A small sound classifier, trained from scratch: arch resnet_bottleneck.
Rows from block 9 of a small sound classifier, named by matrix and row number. Rows with one number belong to one channel. Each number is 128 + 24 x the weight over its row's rms, rounded and kept within 0 to 255. All counts start at 0. Numbers have three digits each.
Before each channel's rows are labels from the 100 clips, of 14976, where the channel reaches its highest value: "peak in band" is the frequency band that holds the peak. Only what is clearly more common there than usual is listed. The data: melodies that start on their tonic, played by one synthesised instrument. In brackets: how many of the 100, against the usual share in percent.
# convs1: 3x3 conv, stride 2 (model.blocks.9.convs.1.weight, 128x128x3x3, standardized in use, each kernel summed), inputs 0-127
# convs2: expand pointwise conv (model.blocks.9.convs.2.weight, 512x128x1x1, standardized in use, transposed), outputs 0-85

peak in band: 250 to 500 Hz (100 vs 25)
convs1.84:108099149133128142136133155102117129105131146119142148134147125124101210123126128144097152132151150115093126152105124079143120110143171155153121147153183099110157128118156148149129102159118102085115139088129148097147095127156114105091162134161157109139129103138127130101072203153154154095150097115113128106107115112136145123113106113135105094090120150129117162133131118097161122120153
convs2.84:135142138169131127119146111092138119119117100128100114157119153127107136137128111096129148082127114182137151088102099122128126148107085124131104116081123142139134161092126139122155140128144176119106126122119157144087102153137076115133120146098140150133102130

peak in band: 1000 to 2000 Hz (99 vs 25)
convs1.35:114138174113166154148143103126048148163135150138150139110107125133109155143140126131132124139142129132119156166120105163133168128152125132127158115130138118110090150145124119103097151143100155092101096099122129088102108095084140112088143122136121098094074179112121111143121150057143131139137132098165110131141126110122133104158144165103154101124155133148143163123158117143150095160111
convs2.35:165115137126127133053160066126115102109135131117101146154137128134206159114131125136147092148160139147113104110159158124188137101099118130136113128161125140115111164142136117117124100121108123106152126067144115149124175155137109119150141138160105104107138086

peak in band: 250 to 500 Hz (97 vs 25)
convs1.118:125137156124102117159093093139165126135094124144126153153110109130135042120086133126088144155115144121124095141179149128126101128131147104159104119097130090106121114088116161136128131124144067171164156092121115118135136120180125113103099141122161083147170109124113090167109111152139163147114162120149150112150116156168147128126113121140147126129145084130132146118130128124111163123154
convs2.118:090111106145095112141080097084125097112124115112165148089135053085139105188103085111143123099113134117131110131146109142144092142106084102112134126130162130098109161107115089052130115143113082082138129128124125131139138132093066103073134147100116111129096155

peak in band: 1000 to 2000 Hz (54 vs 25)
convs1.63:098141128157140095112122137114137102102117107091175097155146126146138168107119153179121153160111152109156117116084108125103179118136116127131110140111155166162128172134138142150116141135107146141126107119106118099112110108122143126152168121125129169148160111146101116107091102080129104089141065125132165106156133147090147149083143164116112133152102092104125176146135164130138130106113
convs2.63:139103159093138119113138105180146105151115153135124136138162096148170164098168110112145150124151155115112122106137102123116131166146124119154130082131130143119110141108110155129136103127113118115098180118156114126144118134150165132148147148129109149130132131

peak in band: 1000 to 2000 Hz (97 vs 25)
convs1.101:120119104169094127125172139158113156148105118165159164098125167130148116167133176150136145139120172135187130132120136158118134132130122112136104149129157135105142118163118121135106135113102155162120100104090117151132122117128119138113124171110128131111119053116118098133094108074127112099067121078110157124120152166143120113151124114089129159150115100112157110123087160147153120118112
convs2.101:125137151123147152140073118083117116092134123086102144110111106120130124131163143121121122148142106092120122087115139117155108092118119137168120114157145130139116109138165097141171114102103095106138149115108124136115142098101122188121108099124109135157155115

peak in band: 250 to 500 Hz (79 vs 25)
convs1.11:131144136118130139106105152101096157116152157117125138128139122177137100131152127170139132131131173136097095117101125076141139136092133113100108145123115142145124148149093136086120104123133111140206104108163124111142141116168130117125140154151109147106136106093138129073092097124119107167151090137126155159158142097120183146120131171099091138135102195125127142112139124135141090109108
convs2.11:129133124138123143147133146135141157129109106103121151124156098162114112137122127098137121094121147111132175143132190104099137139109070121157127112126125161121124143103137128085089120140051122110138110123097107142055111143129116145158127094119139135115072166

peak in band: 250 to 500 Hz (74 vs 25)
convs1.7:137174130101119124075130118104119115128162076145145127143105121140145127136141181143149158127131106133146145105119123143137143146142157128179093091117125120151117107102153146101147098094135143165135102118141072122119135037109121146144152135147142112138166146141148121116107124133177096169095134116139084127104117094132167110106127123104111137157180105101128128146110135150161135097114
convs2.7:123115106161153111085143101117167157108118108156145131110128163151155135128167123109099141126136098126133109132105140116110179093106128107207113138125092135161132161149133126178135159119135127134121100124096166105132119117136075129136146114115149160111147141

peak in band: 250 to 500 Hz (50 vs 25)
convs1.20:127096146127098128120124131081123129116123132131129130134131170177159153145094147156125152144129115097143129171160147120130118132144163131120133105142131086140107139062160151160129135173113139121135146119135150078094149101130159138133130152145147106133114114088082168118094192118110127120142119096129164099117128119140139132081131113147065104133082169096152117130149142095149090126112
convs2.20:143116116135132143149171156118139139103168198145100159147132181136114128125129138178118137151134144107158115148137102115132130093163122136178119149118127110113124153145163155071147109101119129098143134128124166144203152139130150143151133111168122134120149128

peak in band: 250 to 500 Hz (52 vs 25)
convs1.79:147143082120113140131137150143065114140134122077129119129140157138132090142143130133111120120141123204118066157172158112157146107131135125143112170082141115124128137145142125121132090143125122111114155133170128098170124136131122141116101109128127119111122124078129175117112109076112173137127121071151156109114147113111171145095142114155099154115143183169114118120131124119139100148128
convs2.79:116127138093127129116121136113101102122132125109124184122112118168173130160128116126116159159124129097140111184086080130096127105139161135088141107114117164108147128086119115129131123134087116150114140154155124105099131150128139102135108123184113111107105119

peak in band: 2000 to 4000 Hz (62 vs 25)
convs1.75:121131111104125164135156159121102130079131146099150124183130095153135154095199178132117127142139142129079137118132128113130138129097150109142106153121162160141175140112133140149134167145145068063142116140149105116132092134098152139088107131118129163142115116104131149127109157084116155153157111119107144122087117110088137152121124104137124083128130141118105134139128093137138120174097
convs2.75:179123204084161133152150075172147106150159187078121142124129054096095140117139146104121112127139134184103158117114130120162164132076186112070151116147114128117147078143119157125141102156115122132128141147129109106129166098130113130130116115106115125154142126

peak in band: 1000 to 2000 Hz (52 vs 25)
convs1.95:143130180131142175117126109104084101149115124106151193146122113088122170139120135140103118116133160142164096127138159153139119141119137087092137125146115109135133122147124118147143135135122147182116145112109116093076142114137074119124155146176125124132115162134119113139155154154150173134131106082122071132153117117148162135153117121121107122130096079097105139075108121131150154091111
convs2.95:136151136108121113075093176140118118097152137143145103131113069157143107151116122142163121130115112101117107099120075103118085122137149124127123155118117118094142182154147092078094106139105147139142117145114108148108109134126229112174128109150109119120128131

peak in band: 250 to 500 Hz (76 vs 25)
convs1.83:134131171124164136125142131100102107161133107143110149132071128152109149102136166101109134123137141157128136167189130139131142105129130151148139115131137103107098098149140112148118176152130129129138113100125143106145086119115141114082112124169185115163121116094118116142128222110122141118113132082111124122147141145115131117152145101111096111126117110094089151095185110133152098105140
convs2.83:125120165140078090120106151154126128120110139171117156106103100147151122114139158146094151129114122131094143123106122138141132098124180152091147141113165081112126156137109099168133139109119129122136124124165108090131117124128142140103125129149136102111107128

peak in band: 250 to 500 Hz (50 vs 25)
convs1.44:147127144106124124145137110081096102116162133138196145161187069152098132116102109187126130107100093115160145117157161112126152152158127113142098140126167122117109123141087101102096141121120098155156141129128107106112141091131145153088164166132118155127127105133094142111147101133126126132115100132174076119125131126146118106129132116132126110127125145157103126149113166127181097160110
convs2.44:131117118069147124154133131141127122114120161112132139096128141123118098086139151124136151121127111097195168128090107118140125128101164111150109103143129144117131152087139133129168114131112114111125172126104104156194125131117180115155109132137103131148163138

peak in band: 1000 to 2000 Hz (100 vs 25)
convs1.103:131140124138138139160117144145104146161122144116095174072119174122154060145116102127153146162105136119149117119130129150123119141137108115104146121143135104145139124158174098102171140172096100120112146134125183100082149149135125074087151130110120114160171067114118140070110115124136110130102179159127145149123135118151111145129136143143108110139124147130128117126124114127128075115101
convs2.103:152112150096137143127184127116145136139172126117164145124135190134134162134123124127108146141150123139140137137140160140110140104107111144130114146118110169119185065129131131134157105135168164123179126157115148154147135074128130129075109140130118138118141131

peak in band: 250 to 500 Hz (100 vs 25)
convs1.13:118134118143125169111126138088136153148086114105143107167143150113129132112165126139121151137122150150109157157113158150159163129166159114145136128078090119114133106131120137155124128091120073146089112123121136129119081137120124120142144120079133139118165107171121140154123081148099154123166107148144126138086133057125129152147111127152099141105111183106133118159123113064103142132158
convs2.13:142116144159151134158139095160117141123119121146125102136121105135114189140135168141126155140135132116118152140130159119141116123100158102117127124184114121109112089127170147177173101157121116140090120137129184139173127132129175163149146112114099124125158133

peak in band: 250 to 500 Hz (91 vs 25)
convs1.102:138100126111163104121101116087122172154176130155118074126155154105155118117093165100091115143160111138108103103113118124102137106142115133153118101159100153179140119116139142118136144128164158105118133113139133132131129121138186114120141119130116178116175114171105089102047122142135111107080103138157174141138107139113146126122119115120102135080153124140120143153148139156121132137139
convs2.102:146154125139117115120122138171127141128126137093146133101121124132122123150136099089120089146137119132140125225116108148160081120139147156094100111130151141192107102134109083106125124127122171106105159096136108103164141157143235083108110102109106091173142141

peak in band: 250 to 500 Hz (63 vs 25)
convs1.0:119131149142143179151121090067109117176128115114149078147112093137118127112115110138104108100122108155102085182151146099134114159165132113144100140123144172091110125136129129123096131098099140110120125109115136111125134125123129147096101120101123132168185122178146124141103104144115120166140090148147139151169154129118121169115103127150136139096158107138148149125113208127127115109128
convs2.0:135120135135146092107072130113138101122076099132139125125098111115098146086110150137094164123102155166100149092164162118084141112090167115091109117154097130142081125088151115191128130117087138166131116093122135117125117135120085116138148121129137165142081111

peak in band: 1000 to 2000 Hz (88 vs 25)
convs1.28:122113104160208156173160102142121150144121161196140063113126117130110095102146153153159116126097110122108128116129125100163107114133120161124080148106120104112125129124132135107133165125118137109140167125135132136128148149140124152089073159155132099121137153111151129157108155123109121154121116092148114122122125121116139115202118094151108142149081135130121107123132128120142083099113
convs2.28:134126151138161142150108125124099217120113094152147109126113131126145094145139149116145150105101121120123146115160111164163122129114106162091119114104122135120108169097145094142132196107156125132102104127102132140121144103126158112096147135085199105143153132

peak in band: 1000 to 2000 Hz (79 vs 25)
convs1.94:158148111129164119115136107111121080114146132117102190150123120128138181144106134126133148124158164161138160124173140096123107127129108113114123118145144122137076103123149112141108104096108107150080147133133138104101126100079097141126171114136147074153147120137146124128109155132124155138136097119130164156130164093151112102189127137163102113112156125071147155132071125118136109119157
convs2.94:099138131119142142112148115103171133117126112146110144125095133150100083144141147117129122163105115110117080114147116109160194082094099129142157112120125097131146103169117085101055112108127129098124132119101094134100103133091116159127104148191118112161150127

peak in band: 2000 to 4000 Hz (60 vs 25)
convs1.26:118075112160175095101113145104135103122095104114140108165118134143116119152129175143138112137165137145133121171084154112150091154109127127142136133109093118088128150142115182109118096142124140087100090111133145164111131138114150136121126111100149122138180087131109124137084158101126156122141112191082177098120148127131157167137143153129118162105122126147153133136103134093115143117145
convs2.26:139137126128113135104125152102162111129131112143115155112112132141121157173117149129131138162123106102151113116117068104130127103157169124091108137120105075122141108096133159118110126127141140095146093127106162121126111142151129121138152139129133150130148095

peak in band: 1000 to 2000 Hz (74 vs 25)
convs1.117:112176120077121131145090072146109110136120138096140138144134165110134112131095101179144143098146157106168129125156142154140118081151115072135156108105165100169098127112116148151148128102073118141163154129131154159117134170129099158149112152118127111131121130115138105140129131125117135146127135124178169126179104129126130115090122110135132130134098116120093165094158074103130135126108
convs2.117:121127111118152084145143147106097148160126111126157115111192148131108092151130044100103130103115137112104108107125145124110132084122090105132156098116083118125113104163159110135140116140131103093130126096114106106127104128084139098131121096124135106128131134

peak in band: 250 to 500 Hz (68 vs 25)
convs1.53:100148131113119119122107075060078142106141144119140105152125142163111107084118136114125097140138130106143114177126081144113148148152120108127114123120139144128127125109175153114128133127094120143115097103137143108182105138161092133121132143158160114158187100121152112178126136129140111182140102123151148128151109093134149176126143141111108133118106110085164145118186151129103110120151
convs2.53:119137118209139139170146132136157213120126110093093101112114146113118136148128124090127148128128164131100122132146150104137117121105145109172109108121090133127117068102146142085146178146142084125096140112140129134101147114143118152148161102148178118119136120

peak in band: 250 to 500 Hz (74 vs 25)
convs1.54:118136145168129161111130125117105126176110127103157145180204130085115125124156139124073108089145103097171145105138137132129148120087088160127124156122101141084108131134126157110137085100103167142128109117127117138142143164147140131148131147123145111117102118161154104114122118141131163106125116147145128110116115152121083150088138075112130132132156110140147123089150129100105182172117
convs2.54:123108060099110123103151161093117130084146108164126129106116127118114118088136109082133120132128099131131123101145085080115105135182113070124119063092160128150161140115158149153156118106117126104072101146133153150087142122124126115136115115094104146113122109

peak in band: 250 to 500 Hz (76 vs 25)
convs1.18:118094121134117142110133136082119098125138155132114090123138104106154103111140126129148122115133135074094145093117124097131119139147136145156127161139088150158137128075115155107120127110155136122133119144148164136136119142185116103144077127114092111129159127162093152061111128173145156082141124176127098179135132117115151120127122150157101114175118136126074159150113152124145173134146
convs2.18:132162149125158125186157124129102144120087149149076110171142189141119144162158131073138134116158133117136152142147129143143099133150062122138126179143140134121072112127140117170120152128112116145135131094162164113155129099144079140127144135168127106139123116

peak in band: 1000 to 2000 Hz (80 vs 25)
convs1.82:140141131112146135109122153126139124146138152144157194139117080114138096160151132158120118173175142115136149076137116130079138137136148120171125119146120143133106103142098138120172115109122096130113130081142151126086133159123087117127136157137103106159085116123134110084092132110110132097136073134123121137131104105130134133120058129135144159165140147112153186090107107141139154156148
convs2.82:103150071149124153140143155115129140126104118097130157133157131100082072130121115134138115091126113145171119171146155123128178085148143073128148162129139154127115146127128139119153136139149154132133165108166128122123098167106104124090120146111128139113138150

peak in band: 2000 to 4000 Hz (64 vs 25)
convs1.40:112108109139159132164129130119173134119131159105080115127149117144130167115118116163101114108135144139107089137132170079149157113102119144131076107105132143136131102128133140144175118115120126133133103113132073143106144125157132106141103157108102078139188124121140138116137112159135113099121158115162078165117118103121160155119102125135102124107119088135098137131152120150166211138158
convs2.40:154133120093105141112117076150109093135144111133093137160109132144211115097125119101143109102119097135121134140134185145114129126100078141147108123119158150110081116122112086095145146112125120113126125130083122097093121152131142174135125148122134131131073088

peak in band: 1000 to 2000 Hz (95 vs 25)
convs1.51:131168115149133141130148127104156122112173118130140135142176147118173163181140119110147136128147148146122080147135148129137116106144134145147115125129136097127103166117127153151098128078130136128082093123124110150115128073121139082113152141128135085135145136100105122123144126055131152091100105103122168170107139158144118147069141129153123114092121096130083122116123142121160117184130
convs2.51:135114145132125129136122094160099124174150119087100133194140108091157131134113130161092134138100143109169146139114126137107111096136183131197122163127117137130151119154130137182102133130135160114115114133164151124144123123105170086129144139098130108090166150

peak in band: 1000 to 2000 Hz (97 vs 25)
convs1.114:121137116162131160158129165156195145136121145149135109129102170118174151147128104101113133140149127124116112133138125142101111112118107105126155137115122111152136138149107129109155147136084159114106154116171110121171123122073089132143123114113112039149108153082132084131151108120101143152149137124175128098137124150113107116127146095133136159152099103153103130095134116072117138124162
convs2.114:136148165138106128107157151166141174118119115135104153143135125116128101110150072145110137113113109120091116146097104161153127144105123112127140148129133121159148217145153098106153157126168152148126109140126133112134129164104132108119151178165152130181130129

peak in band: 1000 to 2000 Hz (70 vs 25)
convs1.30:085149120153141137131127153143139113125151129094155139156180175141156158150125144116127167138143139130087124136119108107101138102148128083156125139136136125134095148162176135162153095133111145117079109118132173088088137145151121119144107149129138065143145143107147114090112143125156130129099102115138098087072120061135101159100130093148105103120121168161144125113123123131145124145126
convs2.30:138156194127151136090151152162135145136145095199105132149138144126122105167159138156120143129163153110184149145130102112154139182170093159095136096125129153117165111126095116133130127132122121133125118123132139137119149129158102155141120153140139086152119115

peak in band: 1000 to 2000 Hz (99 vs 25)
convs1.108:120128127140151124143102143122143101109110139151122150140133149131111146165155122125126127172120093120156124105109147099166112133134146136144139118151182125115156183162156086164106173154112152123108121136132135108116116128096103129124098081082119098080088154090078102121176125114120117118138144085129111157082173164129099137158142152151125106098106133184098118147144109113136122125120
convs2.108:121153145149077141095088114090125106135100157172138109114117196089149135127134111178127134173112097142175079123167072169156164111154152149113096158151123165093090106132104127089117138131138104151136128082118133144131122141120124081057124147130150134123096119

peak in band: 1000 to 2000 Hz (86 vs 25)
convs1.89:135146154136149137126116092153112113143108157110151126139140087132120146128165158103141116127151155144133168133129131132081118112083149152104077091131136097097115121149185124143112117165089156142138140128171141132178150153080084138137180170101145079109096083115124129120116139133105165117104158106150137137134136120156109132102146083101107132129120134079120157120117122160115117135153
convs2.89:139168155135142068109121174098116088132178068086137132155093094142110136144113139148129101120105132090120160145107130129100098116173118079132112169146113159142125163136157093148105110126139135128061122163130120115154119162158142133145128098136092136105107134

peak in band: 1000 to 2000 Hz (88 vs 25)
convs1.38:123138148137158136126118117137129174122129134120133113080143152119145120119177125119131119159121126126166145112107117114115116093163171100150123112111092109154143167123149128169102139119069127170116103144139169110103122139114119124109137140120141143139132104115121111102125062098140134076093138137146157103087132116168124131068189139102110129126151173156130106185140152132150102116098
convs2.38:135140103123132133090151100181114069144120131093164124155129124133142160152129197181135126099112126144161106102150112110118122100132150180144149113164106115145116161121113142127115121131139136201167118118144122142105120167117136130133126110160102167240139140

peak in band: 1000 to 2000 Hz (70 vs 25)
convs1.39:140145177136112099102120125100121133136093126110103174137091145145133122168138135133129170117122158135108082113097083140155133123094135092152118155135144101139141140116142150125146146142170129085110154125160119102128130138115109153121138109135173080128088105118144082081138115062162124127124116132162104126148127137141076089138126153157127141140111136166133155172178096097123144143129
convs2.39:157129117125110150127161112099124107153128135118143077173130197140133123129147139125131153170109150128146123141117114121144100147126118132136142127168101160113116152116126148120098114121096142115156138144155131175124128133132109116140108118124118131168094102

peak in band: 250 to 500 Hz (90 vs 25)
convs1.66:104099120140086124129136125088109084098134138089131106139153134179153149095161120146114135160143095112081167163086152087134102120148143092159121130139120144121112099115122080134117141132107111107096116150147167100155104132136140128160111079150131157131187134149137148092111154131143135115130085191109113129126164124113129149170116162141133167134100163128111135116150146111117129136117
convs2.66:111175119101096131138074056175117141117103154119108131142103110133129088122126184119141129145113109135134200144143145146141145164137185150113120111127137118153119104124123140115130125137126119116110111092097135150189151112127102166130147137111138148113103150

peak in band: 250 to 500 Hz (76 vs 25)
convs1.58:136168135150096128080102100067090087108151116153122124144167126116143192110160115145148120102129093070125111122096122151123128139108130145124117111162136215128095115123152127145129112142120128103157125115148127152160195119163106128151137097121142128124142105140129128116124149112112122096155083148132139113143132156154100140149129117083098145141153097099137128115150164126123135144121
convs2.58:116168145152119136198079092138125145117156080176135141166114135134134122142067116101167147155165156117128202150140124109148111090061156135130120150130185119129126141155170101160124123108116146161143098119099153129062109161136146143127126125146134092136146129